config = dict(
    model='audio frame classifier',
    dataset='strings of digits, spoken by a formant synthesiser in many voices',
    train_examples=39062,
    n_mels=40,
    hop_length=160,
    num_classes=41,
    output_stride=2,
    residual_init='none',
    beta1=0.9,
    weight_decay=0.03,
)
Rows from block 3, named by matrix and row number. Rows with one number belong to one neuron. Each number is 128 + 32 x the weight over its row's rms, rounded and kept within 0 to 255. All counts start at 0. After the name is the row's rms in percent of the matrix's.
# gate: MLP gate (model.blocks.3.mlp.gate.weight, 576x192), inputs 0-63
# fc1: MLP up (model.blocks.3.mlp.fc1.weight, 576x192), inputs 0-63
# fc2: MLP down (model.blocks.3.mlp.fc2.weight, 192x576, transposed), outputs 0-63
gate.349 106 [113 122 146 100 116  81 148 125 126 140 134  84 160 114 133 137 185 132 148  88  86 164 182 123 169 168 106 160 120 174 134 108 136  89  71 121 136  98 134  89 129 101 105 129 122 136 147 114  91  86  84 123 101 168 139 154 159 125 144  54 139 108  98 144]
gate.350 095 [ 90 111 201 121  83 126 138 103 214 149 172 106 146 147 116 141 121 117  75 123 120 155 154  99 135 134 148 112  91 161 120 159  92  83 112 126 166 120 128 122 148 101 112 176 153  33 125 118 156 117 146 171 129 148  89 119 115  97 125 114  90 165 169 126]
gate.351 104 [ 84 172  92 113 117  78 136  94 119 123 171 149 142 210 158 113 148  65 138 158 148 187 155 101 153 164 143 145 179 107  60 139 112  89 141 136 105 113 103  69  79 125 150 149 116 132 108  97 129 104 136  86 113 156 162  83 146 169  83 111 123 139 171 104]
gate.352 099 [148 134 154 163 108 108 122 166 139 178 127 100 105  99 131 142 235  83 171 101  92 175 110 158 131  99 136 142  94 121 148  98 112 104 124 167 185 134 167 154  74  82 131  95 150 120 150 149 114 152 136 151 167 159 133 121 173 140 171 104 100 141 106 145]
gate.353 099 [131  99 144 115 113 159 161 146 162  92  85 139 119 123 116  91 162 124 142 146 165  99 101 144 112 123 104 120 134  97 113 129 120 148  73 208 143 146 115 175 124  92 130 116 146  70 155 166 157 141  95 111 106 145 164  52 151 149 119 130 131  84 113 156]
gate.354 101 [141 118  85 132 129  85 131 139 127 146 155 103 134  97 128  87 104 113 140 155 156 123 119 153  99  98 110 129 170 123 144  70 150 117 166 161 179 120 140 117 185 126 131 106 100 135 124 180  82 151  90  90 134 124 199 130 111 171 151 128 111  82  89 232]
gate.355 089 [ 98 136 114  62 183 144 132 106 107 141  89 152 101 148 179 168 130 151 177 126  98 133 166  99  90 129 117 138  87 160  90  98  81 131 127  91 123  60 106  72 127  91 133 164 120 174 123 117 105 151 120  75  83 170 119 165 170 113 172 105 136 162 114 130]
gate.356 103 [184 127 154 122 132 139 149  64 161 104  82  91 106 188 119 181 174 171  81 119 160 129  95 143 156 186 213 153  94 143 152 115 146 145 105 135 155 156 158 142 111 149 131 177 114 137 147 169 148 148 165 151  76 157  89 128  89 136 153 123 143 155 181 155]
gate.358 098 [ 88 162 145  98 183 164 126 167 133  66 140 154 105 149 217  41  76 105  71 139 117 112 192 140 112 150 138 124 130 122  91 114 129 188 167 116 174 178 179 125 166 137 118 174  96 117 107  92 163  98  98 112 111 167 108 131 132  76 106 105 142 113 132  86]
gate.359 091 [124 108  59  95  89 125  81  77 148 111 125 182 155  85 133 176 139 177 143  87  67 135 104  96  91 158 133 167 150 124 145 122 140 104 140 153 150 127 158 174 117 104 155 118 106 183 159  81 134 116 107  89  91 100 140 144 152  96 104 141 139 142  69 134]
gate.360 099 [130 148 170 111 180  97 104 100 123  94  91 118  88 174 130 108 124  74 135 142 111 115 168 197 122 105 142 132 144 152 110 138 147 147 123 142  88 135 149 153  91 145 189 152 111 118 130 173 169 128 131 122 162 122 109 144 146 195 132 104 157 131 145 101]
gate.361 109 [130 131 228 137  82 173 154  64  94 120  94 182 111 171 133  87 124 113 110 126 190 108 134  73 168 148  91 136 156 205 133 144  73 103  82 118 176 128 117 108 121 187 153 164 108 112 114 108 154 126  90 129 106 163 112 181 154  72 128 138 155 102 140 135]
gate.362 102 [138 146 138 131 183  80 139  87 123  59  59 206  51 186 110  92 248 144  89 153 111 122 153  91 109 186 163 102 122 167 141 128 180 127 148 185  77 188 152 140 104 187 130 182 109 111  84 133 140  78 137 113  67 137 137  93 122  81  88 139 135 167 193 141]
gate.365 095 [177 113  76 111 174 136 127  95 176 125 118 103 119 148  93 121 156 116 159 101  45 167 136 107 104 144 132 137 125 160 113  83 136 114 128 122 124  99 116 135 103 108 106 145  99 115 114 108  61  74 111 153 129 134 190 125 135  66 132 179 178 123 124 134]
gate.366 104 [ 58  70 139 170 182 161 121 132 156 125  84 114 146  68  82 117 118 174  95  98  83 123 157 109 193 153 136 119 147 153 133  92 147 132 143 138 115 105  29 150 165 128 130 120  84  92 135 128 134 138 171 155 108 123 108 122 140 112 141 150  70 160 121 148]
gate.367 088 [ 48 130 118 128  90 163 116 179 125 119  97 154 150 150 180 118 108 161 136 146 185 163 158 147 162 152  77 154 127  95  92 156  83 130 161  95 147  95  38 177 105 164 185 113 115 115 128  96 112 120  71 132 167 153 142 123 115 157 122 105 144 125  58 153]
gate.368 099 [ 97  95 102 140  52 102 130 118 156  88 136 128 121  84 157 194 119 139 133 130 101 144  76 140 139 112 187  89 141 177 149 158 101 161 130 172 143 126  90  56  81 146 107 140 121 123 115 132  94  95 125 131 159 157 128 108 136 166 150 131 142 116 123 113]
gate.369 101 [164  95 151  74 125 100 137  62  75  95 116 159 127  56 124 142  86 104 183 203 111  82 186 176 109 155  78 102 139 142 145  93 145 131 113 150 160 114 106 133 149 153  84 135 138  88 118 109  92  99 135 135 116 129 129 117 108  63 150  52 111 179 146 181]
gate.370 104 [144 170 136 142 172 119 132 136 161  69 147 115 124 170 203 155 132 161 179 159 166 135 134  73 121 158 115 163 150 104  69 143 147 169 135  88  97 186 145 158  60 148 150 172 121 144 113  90 134 106 132 101 130  92 102 132  97 124  87 111 134  76 133  90]
gate.371 094 [123  49 115  65  89 152 162 145 112 145 122 106 148 135 186 116 104  72 119 148 113 169 169  86  87 108 187 124 159 125 117 118 193 118  70 142 153 146 115 115 149 130  98  88  66 169 105 108 169 143 155 137  93 124 148 141 139 116 165 148 114 133 183 107]
gate.372 104 [104  65 146 111 103 181 143 123 146 123  76  97 138  85 157 136 121 165 108  45 163 136 167  95  99 164  96 156 148 104  67 127 121 113 159 125 192  82 121 165 114 127  87 106 135 113 129  96 117 180 132 117 125 146 145 127 114 172 160 109 147 113  96 154]
gate.373 113 [137 120 165 126 151 196  98 102 100  94 138 155 109 208 244  51 166 130  77 140  99 138 104 133 156 127 149  87 139 120 164 160 184 145 152 149 141 143 153 148 136 120 141 169 134  91 145 151 151 121 141 125 164 108 194 118 144  98 130 161 130 140 172 102]
gate.374 104 [ 92  92 103 163 137  67 172 138 146 139 159  93 115 145 123 169 129  70 113  90 130 108 140 159  80  88 106  78 142 135 111 135 157  95 129 165 164  97  81 131 176 131 106  67 104 130 163 161 154 137  73 155 162 102 197 165  93 127 149 127 125 105 112 120]
gate.375 095 [115  83 146 159 114 114 118 139  83 132  89  92 202 147 125 151 134  81 130 105 143 121  83 132  42  82 139  88 134 178 103 146 127 101 139  87 158 164 167 114 159 117 126  56 136 165 104 106  73 108 124 138 130  89 126 104 186 115 181 138 102  94 116 137]
gate.376 098 [174 161 178 160 141  98 110 143 135 121  35 118 109 152 158 125 158 165 100 107 122 123  93 156 146  87 149 144 141 147 103 149 132  97 153  27 185 154 173 118 100 178 158 147  81 174 110 135  95  75 168 157 114 131 107 137 166 123 119 191 149 102 184 151]
gate.377 109 [ 83  96 156 115 154 127  80  94 120 129 175 160 126 157 201 150 137 149 136 113 129 116 113 187  85 137 104 140 115 120 130  89 151 133 115 153 142  77 155  93 121 134  82 174 100 171 141 169 154 129  91 137  63 166 138 135 157 132 128 165 186 144 111 138]
gate.378 110 [168  75 113 172 127 103 106  86 110 151 116 136 111 164 176 148 154 124 171 137 122 148 151  88 153 121 151 110 167 132  66 118 151  98  92 131 122 171 115 155 155 142 112 152 126 129 156 139 139 122  59 118 148 135 162 123 110  52 117 112 179 136 154 146]
gate.379 094 [141 134 141 141 125 166 221 124 168 160 127  66 122 107 153 156 115 154 131 119 132 171 157  99 172 135 132 139 124 173 154 101 118 110 151 157 188 108 154 104 149  63  70 108 101  81 161 160 106 116 109 171 138  83 140  93 127 151 161 112 155 124 170  30]
gate.380 099 [112 144 162 169 130  89 135 141 121  80 104  93 194 123  68 117 133 155 146 137 128  98 134 107 157 133 170  71 163 171  50 123 141 136 108 142 118 109  90  94 168 112 132 136 134 129 156  72  90 119 112 125  76 157 197 116 143 151 157 178 124 152 131 184]
gate.381 100 [ 95 125 115 113 111 114 126 130 150 109 169 135 142 144 102 137 141  79  76  82 100 136 118 125 109 130 130 133  97 136 121 211  82 168 152 118 195 103 186 170 120  62 137  93 141 107 192 154 102 116 115 149 107 172 158  78 130 151 104 204  88 128 143 114]
gate.382 110 [ 94  92 108  72 136  80  69 119 132 162 129 108 139 135  99 135 214 157 149 123 122 182 139  77 132 130 198 128 122 220 111 144 123 166 139 153 111 119 153  85 134 188 198 112 166 119  73 129 145 108 149 126 148 108 206  90 146 154 132 125 125 176 117 148]
gate.384 103 [104 129 192  90 192 135 116 123  61  80 132  89 102 160 177 107 105 154 129 119 128 152 126 133 106 123 109  98 121 184 149 115  95 120  41 146 153 130 108 112 156 153 151 107 172 188 159 143 178 139 121 142 125 104  50 120  90  86 179  84 110 148 164 121]
gate.385 109 [130 133 121 145  86 117  89 143 152 125 126 149 109 130 120 130 128 201 137  75 163 133 170  97 115 123 159 121 151 177 122 131 105 176  72 139  89 110 143 116 105 101 148 131 153 129 105 124 112  76 114 143 120  86 135 119 158  84 141 134 123  91 142  93]
gate.386 102 [165 100 142 136 142  72  63 131 167 144 118  90 126 109 165 184 163  88 124 124 107 168  73 163 168 147  77 117 114 131 165 145 196 111 200 121 173  87 131  65 176 110 152 128  94 179  92 192 178 150 134  99 136 131 171 169 147 135 134 121 107  83 104 145]
gate.388 098 [121 101 174 149 146  77  99 185 114 163  89  30  97  60 171 160 156 156  89 127 122 156 165 101 170  88 127 121 126 181  97 133 141 137 119 131 160  91 150 110 124 177 126 122 136 136  79 209  92 127 115 159 134 105 131  67 110 153 168 139 127 128 132 142]
fc1.349 097 [104 131 101 137 168 100 135 138 107 198 146 118 111  87 150 114 156  97 124  95 134 134 122 159 148 102  89 120 138  90 167  93 134 179 106 112 131  97 113 134 147 154 138 155 152 108 108 153 157 146 122 188  45 135 119 148 124 172 156  78  81 135  84 120]
fc1.350 102 [128 113 126  96 131 154  94 107 124 148 151 164  70 106  65 147 102 117 127 160  92 217 140 176 138 145 188 125 122  81 152 136 146 110 116 162 127 189 125 155  55 124 158 116 155 141 142  96 121 133 130 172 125 168 106 121 136 101 115 135  80 189  81 166]
fc1.351 099 [112 116 138 112  87 146 130 116  98  82 150 179 110 169 148 160  99 172 113 151 147 139 118 106 126 129  99 114 102 146 158 152 124  69 160 105 127 112  92 126 165  88 129 157 145 146 155  47 169 115 179  94 119 134 149 131 116  41 136 110 137 178 151 172]
fc1.352 107 [221 154 170 145 136 117  71 126  60 132 118 119 136 144  85 124 207 103 108 187 105 134 125 136 165 150 108 139 161 104 146 142 114 107  78 190 127 170 169 176 107 168 180 117  92 166 128 123 160  82  85 130 131 147 111 179 119 127  83 140 101 106 144 164]
fc1.353 093 [170  57 126 120 124  93 123 149  80 115 128 155  71 142 113 113  97 114 111 138 129 172  82  94 107 121 104 129 107  95 137 154 101 141 107 128 167 149 129 134 122 108 134  82 163 126 146 108 131 105 177 112 115 119 152  66 110 154 131 121 138 132 108 124]
fc1.354 095 [153 109 157 121 130 155 109  93 155  94 101 121 158 133 121  95 141 160  58 101 161  69 170  69 155 131  53 162 138  83 104 137 146  98 167 156 140 155 111 152 156 142 132 108 104 130 148  79 104 150  93 125  67 111  88 176 145 147 100 130 132 139 110 122]
fc1.355 081 [116  96  60 115 134 113 164 111 125 117 152 147 115 148 113 117  66  92  90 153 106  86 112  83 108 115 142 101 116 159 143 139 181 187 168 155  66 158  85 118  81 127 123 112 132 150 119 162 134 131 184 122 114 158 108 169 119 152 136  87  59 109 157  94]
fc1.356 101 [210  94 157 113 149 146 133 140 144 123 150 121  97 125 153 122 124  70 127 109  66 161 153 130  60 119 100 142  98 102 167 158  18 151 139  92 169  99 167 180 135  91 154  63  93 114 175 136 129  82 111 118 148  97 100 109  95 141 159 141 111 152  68 158]
fc1.358 096 [160  65 165  74 114 179  36 135 146 139 104 171 122  82 138 100 109 160 160 143 136 158  98 158 101 158 149 107 139 170 119 185 110 158 142 134  67 128 118 139 115  64 108  99 158 162  99 131 127 186 147  82  86 121 194  98 134 134 132  76 135 207 156 194]
fc1.359 102 [101 100  95 166 119 102 182 130 147 104 164 111 154 129 161 169 121  84  93  63 143 151 102 123  97 128 140 165 169 147 202 122 106 114 137 108 111  91  92 149 105 111 109 131 108  89 115 131 105 149 190 103 102  67 166 123 131 153 149  92  64 112 113  85]
fc1.360 096 [119 137 206 136 118 135  86 163  87 157 127 130 123 126 184 120 197 112 125  99 119 146 153 124 151 177  90 100 129 144 142 143 139 147 122 111 220 120 160 126 177 121 144 127 165 129 199 121 124 130  96 109 139 118  44  98 116 112 174  75  97 172 101  79]
fc1.361 104 [120 156 123 109 145 161 169 135 119 146 151 152 158 128 157 144  71  94  96 115 189 103 107 132  56  99  85 179 132 123 159 173  83 104  91 128 180 137 111 149  98 127 118  84 118  94 169 105 159 168 132 149  99  99 119 178  60  98 124 186 143  76 152 141]
fc1.362 094 [ 98 115 134 112 128 133 186 169 139 128 128 148 170 183 161  95 177  93 152 142 110 142 149 189  19  86 115  90 130 136 158 177 130  93 125 147 143 129 129 111 177 105 130 148 185  90  85  96 127 146 148  93 132  94 132 129 164 138 111  64 108  93 148  84]
fc1.365 089 [122 178  74 116 141 163 184 151 110  84 107 118  87 114  97 189 138  92 134 129 176 118 113  89 109 166 119  92  98 126 105  71 122 100 140 111 131 155 151 100 119 106  69 133 107 127 133 116 133  83  83 157 157 108 183 124 145 151 131  97 121 103  85  58]
fc1.366 108 [ 89 152  97 107 164 104 147 163 164 148 131 164 142 141 209  76 129  57 149 112  82 164 150  90  77 138 115 162 173  71  89 138  98  86 151 105 150  94  97 100 185 118 103 168 149  93 127 117 156 167 125  85  96 162  73  98  85 100 129 112 134  66 137 144]
fc1.367 088 [ 91 150 138 151 149  86 148  91 107 150 166 162 110  86 151 156 133 145 104 118  87  86 102  99 202 120 192 128 125 148 153  84 124 132 131 147 155 135 164 160 136  89 174 123 182 160  76 118 108 109  88 129 157 115 202 148 114  81 143 142 139 166 205  97]
fc1.368 096 [101  97 150  61 108  94 126 140 136 103 132 103 153 118 127 142  85 186 111 120  93 111  85  86  56 190 174 173 117 183 103 120 106 109 127 136 153 176 118  57 116  88 157 130 153 114 156 121 184 177  99 147  78 101  96 137 121 148 107 137 100 149 151 125]
fc1.369 099 [109  88 199 121 166  70 181 125 113 124 155 156 150  83 114 147  67 145 128 155 168 159 105 136 138 124 144  87 127 146 115 125  96 119 133 170 110 163  93 121 128 129 182  78 176 132 147  68 162 150 186 100 148 112 208 101  89 107 182 120 116 168 105 162]
fc1.370 095 [155 139 130 155 130 108 218  97 131  22 144 235  64 129 161 162 133 153 140 167 119 147 112  76 114 109 131 142 107 112 171 143  67 166 102 114 141 158 141 149  95 140 146 141 158 111 133  80 142 112 115 105 127 129 111 128 123  80 141 107 128  86 147  87]
fc1.371 094 [172 146 147 157  51  87 114 165  92 137 148 109  99  71 139 134 144 104 107 112  77 129 132 150 154 165 103 152 137 122  89  84 132 112 107 178 151 155 108 134 139 124 135 142 146 170 115 108 118 104  70 235 123 137  72  88 128 173 128 103 129 116  79 151]
fc1.372 100 [146  93 130 127 108 109 177  84 128  88 152  36  98 160 110 171 140 158 120 187 108 129  96 149 146 143 136  63 113 116 202 147 145 100 103  85  94 198  93 134 220 157 129 150 139 157 117 181 122 115 123 189 102 169 108  68 123  91 130 108 108 114 125  47]
fc1.373 116 [126 194 100  84 162 105 115 114  99 137 106  74 188  88 114  95 143 138 155  91 114 148 148 135  52 187 102 189 115  80 126 123  55 141 153 102  85 181 128 114 148  96 144 115  58 133 127 157 112  96 129 143 106  93 108 189  66 133  51 130 104  86 138 119]
fc1.374 107 [ 62  65 150  95 119 169 150  57  99 151  57 162 163  98  97 110  71 177 116 124 108 106 156 120 151 103  90  88  97 114 114 172 152  54 126 102 133  79  93 121 159  94 108 185 156 163 110 133 109 112 124  85 127 153 115  62 114 119 116 153 131 124 110 156]
fc1.375 095 [117 124 141 138 126 169 131 195 146  24 117  91  85 120 131 158 168 173  90 148  93 114  94 183  78 116 130 138 134 124 141 167 171 127 137  45 114  88 138 125 101 122 113 153 156 185 153 143 164  77 132 132 185 101 106 120 141 170 123 200 147 128 104 124]
fc1.376 101 [100 111  73  87 129 113 156 171 169 139 107 123 127 153  58  95  52 118  99 113 150  92 176 192 103 133 136 164  82 178 124 133  97 104 135 160 144  69 110 103 165  79 134 161  66 126 161 106 161  91 150 132 131 159 100 124 112 145 164 186 122 163 120 128]
fc1.377 107 [ 96 112 149 142 148 138 111 166  68 148 146  94 171 186 147 139 132 109 100 151 114 113  90 236 126 144  94 137  58 131 153 140 132  92 164 167 122 102 122  79 167 145 123  68 129 173 151 144 147 159 119 125  69 140 120 139 131 158 159 178 101 143 100 139]
fc1.378 107 [ 79 105 176 153 120 154 144  93 178 215 125 145  88 124 129 124 152 108 172 142 135 137 109 109 179 169 155 109 167 164 102 144 197 169 103 156 123 158 122 186 134 162 158 176 141 153 147 139  72 104 140  88 141 185 163 105 149 127 107 111 133 194 163 106]
fc1.379 101 [ 66 160 142 103 156  92 162 135 107  51 141 122 109 107 152 132 229 118 125 130  98 126 157 101 134 133  73 107 125 177 121 107 108 147 101 163 114 147 105 120 171 158 135  95 187 144 121 116 128 109 120  99 140 167  80 124 144 131 177 139 142 163 101 126]
fc1.380 107 [144 138 125 175 154 144 149 143 101 113 105 157 134 110 139 163 124 159  85 141 105 163 174 119 169 118  84 178 118 106 134 126  78  76 173 137  86 166 110 139 129 133  85  93 153 104 136  99  99 116 118 111 126 130  91 147  68 168 133 125 113 102 157 106]
fc1.381 094 [133 136 141 130 140 124 124  84 154 198 115 124 118 108  42 178 115 133 125 121  83 141 116 130 122  91 148  87 135 111 187  42  69  91 139 117 128  96 110 135 119  91 167  91 161 127 105  77 107  73 109 164 122 129 121 114 149 106 133  68 112 141 110 146]
fc1.382 104 [ 39  90 160 137 132 146 150 117 151  94 121 158 193 104 128 144  45 124 146 119 130 110 151 181 112 139 112 121 141 118 130 132 105 137 164 147  67 129  86 107 128 101 115 202 131 118 164 176 105 114  48 149 117 137 161 124 130  84 131 157 134  84 112 175]
fc1.384 107 [142 123 130 139 114 107 125 111  56 117 166 149 135 144  95 159 168  73 146 107 118 130 138 173 101  75 111 195  31 192 152 139 141  71 136 197 116 108 115  87 108 159 120 101  94 133 115 157 170 156 103 172 142  99 126  91 135 151 163 148 106 136 116 193]
fc1.385 123 [146 128 111 157  73 128 116 135 174 133 120 104  98  94  96 144 146 108 155  60 153 174 118 140 111 112 128 124  73 131 107 135 131 157 167 132 119 105 127 130 108 127 154  71 129  89 182 118 124 174 154  82 143 121 149 105 135 176 138 121 129 154  97 119]
fc1.386 104 [ 96 168 169 101 108  96 128 134 136  92 125 174 147 114  91 123 161 158  95 174 127 177 179  90 153 151 134 125 115 138 184 145 136 173 147 139 141 150 107 105 109 126 127 128  88 149 117 162 150 113 148 148 180 159 124 160 143  75  81 126 134 148 156 137]
fc1.388 108 [153  83  95 130 197  81 101 112 166 146 128  64 170 123  71 127 214 164 162 111 113 119  97 108 150 139 134 168 116  92 102  91 139 149  85 158 141 146 115 111 133 120 111 141 138 119 159 151 106 137 109 115 165 146 164 140 180 128 165 166 119 121 114 164]
fc2.349 099 [142 181 101 130  90 123 117 100 173 110  98 113 135 115  80 147  77 140 109 145 146 186 108 129 131 137 140 144  96 104 159 123 130 148 104 181 144 155  94 101 143  61 157 130 168 137 135  54  76 156 142 168 149 105  86 160  96  60 116 211  91 195 109 165]
fc2.350 095 [ 93 123 172 135 105 154  29  79  92  85 147 130 125 121 142 144  69 150 134 144 107 206 126 114 118 150 205 138 135 168 147 154 148 147 128 150 141 116 134 151 108 112 133 193 138 226 191 140 159  85 162 123 160 115 145 148 109  85 129 128 138  46 119 124]
fc2.351 102 [110 160 144 119 142 176 134 128 145 171  84  83 113 151 103 100  70 151 149 154  83 129 148 114 121 157 176 159  56 105 131  75 109 175 118 118 119  71 113 130 106 118 137 163 100 132 209 146 101  92 114 123 107 120 137 146 135 146 224 134 114  80 147  91]
fc2.352 111 [ 88 180 137 136  78 139 147 123 125 138  96 147 127 144 129 131  61 155 187 138 118 126  42  78 149 128  99 135 103 106 107 104 132 137 132 116 117 212  91 104  60 160 154 106  79  84 120 130  84  69 111 176 113 144 164 127 157 115 108 141 113  73 144 131]
fc2.353 090 [139 137  72 135  99 115  85 114 102  46  61  96  93 159  64  96 130 160 160 108 167 152 122  62  85 126 143 164 119 153 124 108 125 164 142 129 147 157 122 156 151 143 100 141 109 148 105 134 204 125 134 132 168 117 154 146 110 184 135 124  77 170 148 131]
fc2.354 092 [136  72 104 100  95 131 158 115  93 130  77 145 140  78  94 153 157 101 115  91 195 169  79  98 131 153 112 127 123 124  72 139 142 122 149 178 143  83 129  70 115 178 111 172 100 114 108 106 140 108 129 180 101 125  89 116 142 170 125 120 152 126 114  98]
fc2.355 081 [114 159 119 115 137  70 109 114 173 154 119 117 144 191 180 123 130 124 102 142 172 159 159 108 112 121 137 135 102  90  56 127 102  93 119  57  89 176 182  93 157 121 148 138 144 135 122 122 125 129 113 130 164 145 185 106 168 129 145 161 134 143 132 143]
fc2.356 102 [165 121 132 174 165 168 129 138 151 146 130 141 158 121 155 118 113  63 122 150 160 152 103 134 125  70 120 131  94  97 127  72  78 142 138  83 138 156 116 126  89  84 123 115 108  99 105 127  81 155 158 128 109 130  52 123 172 182 151 119  63  78 180  98]
fc2.358 096 [121 116 101 192 143 104 161 134 133  78 132 110 160 221 167 173  94 133 123 128 151 151  91 154 104 180 145 148  84 107 112 127 141 104 151 145 114 100 153  88 159 144 115 121 132 164 168 116 140 150 106 143 119  98 144 131 127  99 125 195 156 122 178 109]
fc2.359 100 [ 99 152 176 154  91 125 140 127 171 150 123 116  40 144 167 121 101  75 201  82 148 137 131 133 135 168 184 153 179 198 168 115 121 130 140 165 150 105 126 148 147 136 151 113 130 136 171 160 189 118 143 179 154 120 104 131  55 133 124 116 165 122 121 140]
fc2.360 096 [ 85 208 142 163 127  84 122 156 125  70 164  97 171 185 108 190  82 143 179 111 165 125 124 141  95 185 110 193 140  98 108 158  85  48 100  47  96 186  72 133 111  83  86 119 162 175 115 131 117  98 113 118 159 163 147 129 109 136 151  79 133 123 104 159]
fc2.361 106 [143  93 132  59 146 100 104  88 132 147 145 137  73 121 137  95 134 155  44 138 154 133 103 114 140 166 111  87 108 102 126 114  91 144 155 120 128 109 101 110  79 161  96 161 142  74 158 180 150 110 125 112 105 111  79  10 124 115 139 128 124  94 123 124]
fc2.362 094 [107 173 159 136 117 156 177 153 113 139 119 138 115 134  85 141  69 143 132 138 155 172 149  94 126  82  85 134 170 104 146  97  81 124 158 167 128 212 112 115 182 147 122 216 115  92  75  85  98  85  98 106 189 137 112 143 127 162 144 155 134 112 110 154]
fc2.365 090 [118 112 108 123 143 130  98  51  97 126 162 103 156 119  80 101 100 114 137 116 115  81 108  94 113 171  78 173  68 112 120 154  93 197 117 104 114 135 106 119 170 198 124 196 142 109 149 143 102 139 100 146 118 126 144 118 123 211 189 148 151 136 170 165]
fc2.366 103 [125  88  82 172  86 136 139  58 173 167 121  86 129 136 168 167 117  89 157 120  50 145 130 140  84 155 163 157 163 114  71 185 143 122 121 117 110  98 100 105 149 114 125 101 111 156 155 121 129  96 159 189 139 123 151 150 102 122 127 148  51  65 169  70]
fc2.367 091 [164 130 167 102 131  75 142 165 146 126 141 144 127  74 134 138 152 174 180 114 129 127 163 146 141 149 144 100 122 108 100 160  69 166  99 141 114 108 116  71 119 135 125 148 136 101 110 158 131 143  75 111 114 136 121 111 117 116 160 110 176 120 120  80]
fc2.368 099 [158 146 129  87 177 157 127 199 173 115  73 107 136 153 172 125 108 121 152  72  83 178  65 109 113 115 122 160 161  79 198 112 134 121 198 132  97  88 175 121 116 149 144 122  90 123 140 157 170 128 150 109 143 122 149 202 139 137 145 159  90 174 113 144]
fc2.369 098 [ 94 169 137 174 117  94  68 132 104 121 117 128 193 170  89 128 113 178 165  62 167  81 131 125 133 177 173 127 172  86 183 141 201 159 155  80  89 154 156 106 122 111 112 146 106 105 160 117  82 164 150 170 154 103 111 169 124  81  90 164 121 203  97 116]
fc2.370 096 [164 122 130  91 150 162 140 114 121 139 111  31 161 161 127  86 192 133 126 128 121 134 123  44 119  25  90 178 150 127 122 127  86 117 149 131 117 127 139 107  82 126 162 117  83 126 157 190 122 132 148  99 114 155 149 139 137 128 165 163 115 107 114 131]
fc2.371 092 [ 61  95 104  69  96 161 130 184 139 100 137 173 161  98 190 124 144 102 135 140 126 186 174 117  74 110 105  97 112 103  81  54  69 117 148 131 139 128  92 112 147 124 158 146 111  76 134  79 152  86 122 101 145 108 165 147 100 109  36 137 115  63 130 135]
fc2.372 100 [118  93 121 140 135 115 156 150 121 153 182  82 185 119 137 120 161 102 196  72 157 119 145 171 128  88 120 107 110 111 141 109 138 125  63 123  86 134 120 118 149  67 146 219  69 101 177  75  72  89 138 143 126 114 194  79 133 150  79 168 202  53 182 119]
fc2.373 118 [126 140 173 147 164 154 130 126  71 160 110 110 102 108  92 106 120 178 210 133 148 131 182 102 128 147 155 144 125  86 143 124 103 100 119 155 159  86 147 115 124 108 128 109 104  90 136  94 116 136 100 113 183 102 172 123 175 118 109 111 170 151 192 138]
fc2.374 104 [116 106 111 106 138  67 118 152 119 148 109 140 136 175 154  91 151 119 137 126 156 131 118 124 113  60 120  79 155 125 112 104 112  98 191 100 107 134 146  81  87  96 154 137 112 105  87 123 106 134 137 177  97  81 142 119 184 130 184  73 155 164 116 155]
fc2.375 095 [158 141 114 152 122 106 176 171 112 114 115 168 107  78 133 143 146  92 129 102 117 140  81 166 100 122 137 129  75 123  83 117 134 117 120 184 107 159 158 109  97 180 197 123 119 198 142 106 118 160 102 108 130 175 154 135 166  89 116 235 107 144 102 176]
fc2.376 099 [112 155  95 184 159 155  74 108 109 118 136 147  62 122 126 119 150 108  82 102 131 161 151 153 112  95 138 158 133 175 145 169  86 120 123 159 175 147 116 175 140 171 146 107 136 160 132 128 194 206 121 106 115 103 126 137 120 172  64 160  91 110  97  81]
fc2.377 106 [110  97  93  82 118 163 114 136 172  60 113 149 100  80 137 112 112  91 101 106 121 153  97 139  61 106 129 173 107 133  94  96  76 113 127  65 153 139 143 109  97  68 168 155 161 110 127  35 116 140 128 141  87 138 133 127  82 124 172 135  99  91 106 121]
fc2.378 109 [ 94 101 117 132 116 123 133 179 159  97 140 117 143 192 170 150 116 170  77 112 113  93 104 129 120 162 140 181 126 159 136 113 125 149 102 166 111 108 126 137 126  98 134 111 137 151 157 156 135  82 201 131  92 116 165 104  95  85 144 155  89  87 135 109]
fc2.379 101 [144 138 161 159 133  96 165 161 136 143 169 123 172 110 156 116 122 102 157 116 100 106 136 151  96 105 189 108 115 134 135 129 125  44  87 107 146  87  80 102 136 123 133  94 165 101 147  67 159 153 170 159 113 123 120 117 117 118  71 139 112  59 151  86]
fc2.380 107 [118 131 179 165 125 121 181 171 122 147 114 198 166 142 139 133 100 126 122 158  88 184  73 148 154 205 131 159 155 106 127  54 118 115 148 127 114 169  98  94 165 179 117 169 111  85  82 135 147 153  99  96 164 121 142 107 154 144 110  92  79 116 187 143]
fc2.381 093 [137  80 115 112 149  99 112  56 165 121 145  89 151 158 154 137 154  98  79 166  94 151 123  92 142 149 116 171 153 127  90 141 161 103 120 151  83 169 172 133 111 123 109 167 153 223 139 112 129 179 129 140  93 137 178 108 148 102 142 137 173 158  94 132]
fc2.382 106 [118 135 124  80 142 208  96 189  88 165 120 153  65 119 100 122 102  90 161 141  95 128 112 120 142  82 130 152 132 106 101 145 141 119 160 141 137 131 169 161 145 130  86 124  98  55 231  84 118  69 129 139 154  87 122 192 126 172 130 155  97 118  90  66]
fc2.384 109 [113  87 193 117 118 155 134 156 115  85 122 146  55 122 116 131  93 169 174 119 113 131 113 135 127 112  95 176 119 153 160 126 133 103 147 100 160 185 215 162  91 118  94  92  85  55 161 118 150 119 187  93  65 159 180 121  94  40 181 155 130 132 118 126]
fc2.385 123 [148 114 212 130 111 154 165 123  77 128  93 152  77  61  91 108 181 132 150 149  54 137 143 157 156  96  84  69  92 134 109 131  92 130 166 146  97  95 186 157 109 108 157 151  69 118 119  87 137  77 163  36 140 141 187 148 123  74  97 153 117 161 137 122]
fc2.386 107 [148 167  99 147 155  89  85  94 174  86  93 120  87 123 161 122 166 118 109  90 137  72 182 123 133 122  98 121 141 129 176 161  78 145 125 140 144 150  81 141 108 132 142 150 116 142  93 139 151 136 112  56 148 150  89 181 114  75 143 127 198 203 131 102]
fc2.388 108 [110 154 126 159 125 149 143 167 164 148  99  96 127 126 154  61 147  93 203 138 156 139 161 160 117  64 141 135 109  87 112 100 130 159 108 150  42  84 166  84 142  79 144 164 115 165 112 106  81 153 146 113 103 118 110 138 140 161 130 142 129  67 180  95]